From a checkpoint of a small sound classifier: batches of 64.
Rows from block 2 of a small sound classifier, named by matrix and row number. Rows with one number belong to one neuron. Each number is 128 + 24 x the weight over its row's rms, rounded and kept within 0 to 255. All counts start at 0.
Before each neuron's rows are labels from the 100 clips, of 14976, where the neuron reaches its highest value: "responds to" is what is common among them. Only what is clearly more common there than usual is listed. The data: struck, bounced, scraped and rolled objects made by modal synthesis.
# fc1: MLP up (model.blocks.2.mlp.fc1.weight, 384x192), inputs 64-127
# fc2: MLP down (model.blocks.2.mlp.fc2.weight, 192x384, transposed), outputs 64-127

responds to: pink noise; repeated hits
fc1.154 [160 128 129 135 117 122 130 141 171 128 160 129 128 141 122 103  48 130 131 141 111 114 154 128 128 124 132 156 149 168 129  82 135 166 129 100 144 123  93 121 118 122 133 125 126 126 134 127 132 133 128 105 113 117 144 121 170 130 192 126 195 128  77  50]
fc2.154 [122 103 160 128 133 134 118 129 130 118 152  81 147 132 115 130 145 138 128 115 119 126  62 128  83 128 115 138 151 178 129 133 129 155 143 153 125 124 104 130 129 170 131 142 126 130 129 129 124  45 119 120 130 149 129 126 178 129 136  94 140 111 143 143]

responds to: rolling
fc1.48 [125  99 128 119 140 143 130 131 129 127 164 122 116  95 130 127 110 138 127 123 122 128 150 136 119 130 105 121 144 195 132 120 127 122 216 127 123 127 130 156 127 132  27 208 105 124  97 134 126 144 110 132 127 125 122 129 143 118 186 129 127 183  78 130]
fc2.48 [166 180 160 129 122 127 124 141 129 136 122 124 131 195 123 112 129 208 135 132 136 128 135 166 132 104 139 132 130 131 135 134 131  60 155 136 126 138 136 132  96 102 130 223 143 152 157 125 142 122 143  39 130  65 120 115 160 126 122 125 133 171 159 132]

responds to: pink noise; rumble; white noise
fc1.221 [140 131 106  62 107 142 200 170 137 133 163 133 192 119 130 127  60 126 115 108 150 115 147  85 137 121 149 124 135 137 100 102 140 139 121 126 134 156 109 138 145 142 124 125  86 131 130 121 122  99 102 197  93 136 127 112 147 130 181 120 179 122 109  97]
fc2.221 [123 125 102 150 148 135 129 122 142 127 141 129  59  74 127 120  96  99 134 128 142 109 128 124 102 132 146 124 125 105 100 131 135 132 130 114 185 117 123 146 168 114 136 131 132 128 128 137 138 144 187 153 155 132  85 127 137 152 100 114 152 154 135 149]

responds to: rolling; rubber-like damping
fc1.110 [112 129 137 130 127 130 122 127 127 128 127 129 128 174  81 127  93 135 108 127 135 146 198 133 130 128 134 132 128 138 128 122 132 120 210 127 136 126  84  82 121 126  66 130 124 127 116 138 125 127  80 124 144 124 129 144 134 152 186 136 114 157 112 160]
fc2.110 [146 156 141 139 121 170 130 128  80 130 127 173 112 152 136 125 105 156 177 129 133 130 135 119 153  87 135 119 144 139 175 154 132  72 130 172 148 129 154 132 135  96 129 159 167 159 148 121 127 116 125  89 139  82 122 123 229 140 118 170 129 146 186 156]

responds to: pink noise; plastic-like damping
fc1.191 [134  87  83 132 134 135 113 134 139 134 156 116 127 115 110 119 106 140 128 120 118  51 125 130 130 129 164 128 123 128 127 114 127 208 128 125 128 125 119 127 126 122 124  93 128 111 136 128 146 130 114  91 141  97 151 128 195 135 198 127 162 127 112 127]
fc2.191 [128  95 143 130 119 125 140 136 131 129 103  74 123 146 126 120 132 122 126  80 137 125  89 133  56 120 110 124 140 133 130 132 129 127 129 135 109 125 117 134 128 197  96 144 119 127 134 125 172  84 125 116 129 136 139 111 147 123 135  88 115 101 109 128]

responds to: rolling; scraping
fc1.14 [207 121 129 129  81 127 128 151 142 131 129 128 119 104 127 121 132 128 129 133 138 133 141 103 130 121 115 132 135 153 112 128  97 181 129 156 134 147 135 113 125 155 163 130 181 112 102 135 127  95 133 126 144 132 168 115 126 124 104 127 135  94  92 115]
fc2.14 [130 136 130 105 139 150 131 127 142 112 129 146 128 127  97 128 120 115 143 132 116 134  65 129 124 128 129 158 128 133 137 129 129 121 146 129 109 137  91 117  82  95 114 128 130 105 125 113 107 117  71 126 122 153 132 100  78 107 155 134 129 128 122 135]

responds to: rolling; scraping; membrane
fc1.277 [119 131 124  84 134 116 151 200 126 101 110 125 124 128 138 129 125 106 131 100 157  64 164 114 105 133 142 132 132 109 112 145 144 167 110 172  98 181  77  77 139 121 111 128 164 122 158 140 124 121 146 114 138 102 139  79 126 100 127 118 129 103 150 136]
fc2.277 [138 121 127 169 114 120  98 117 123 142 129 125  67 121 149  90  97 127 138 131 138 119 155 128 141 119 135 108 152 134 117 125 128  63 147 129  78 106 125  99 131 123 135 142 128 149 176  58 129 138 129  79 129  58  90 128 103 122 125 128 130 125 144 136]

responds to: bouncing; rubber-like damping
fc1.254 [127  82 182 104 125 177 164 120 128 104 148 127 118 117 134 134 172 126  77 117 134 169 117 132 109 129 129  94 208 112 168  98 163 111 197 112 119 135 132 176 103 126 154 180 175 125 128 133 121 126  75 110 128 113 106 130 113  86 159 142 104 130 129 128]
fc2.254 [127 128 101 165 151  70 148 146 128 116 118 130 147 140 127 178 103 127 136 126 146  96 127 132 125 124 134 125 195 128 190 122 115 138 156  81 133 138 156  56 153 125 138 158  39 115 163 192 129 155 128 185 175 118 134 128  65 123 142 111 131 127 128 138]

responds to: bouncing; text has "noise"
fc1.24 [ 90 126 195 120 142 145 128 125 128 114 132 185 128 113  69 135 137 153  97 117 122 129 131 135 116 128  94  97 183  96 115 133  99 153 167 102 135 126 133 122 101 130 130 125 121 108 140  61 125 131 104 128 127 113 132 128 159 129 128 124 163 131 112 126]
fc2.24 [130 129 130 142 144  62 142 162 111 149 120 189 122 122 143  68 109 137 131 126  76 117 174  77 100 102 128  99 146 116 133 127 119 120 148 113 133  96 136 120 128 121 165  76 115 138 129 122 130 106 123 120 126  97 129 146 130 130 188 126 118 129 128 123]

responds to: string
fc1.250 [132 160 105 125 119  86 178 133 127 127 125 127 183 128 137  88 126 138 117  92 140 135 127 150 133 128 136 119 121 122 119 110 106 128 128 128 128 119  99 126 174 125 149 123  71  88 126 133 110 165 100 128 126 106 128 111 128 158 129 166 150 140 138 132]
fc2.250 [120 126 126  87 135 156 129 150 105 128 206 188 141 138 167 123 109 112 104 107 137 158 160 125 123 125 103 134  86 109  91 118 132 158 131 129 191 124 129 137 125 145 131  96 126 112 120 123 114 149 129 158 128 130 123 134 113 124 166 163 123 160 123 135]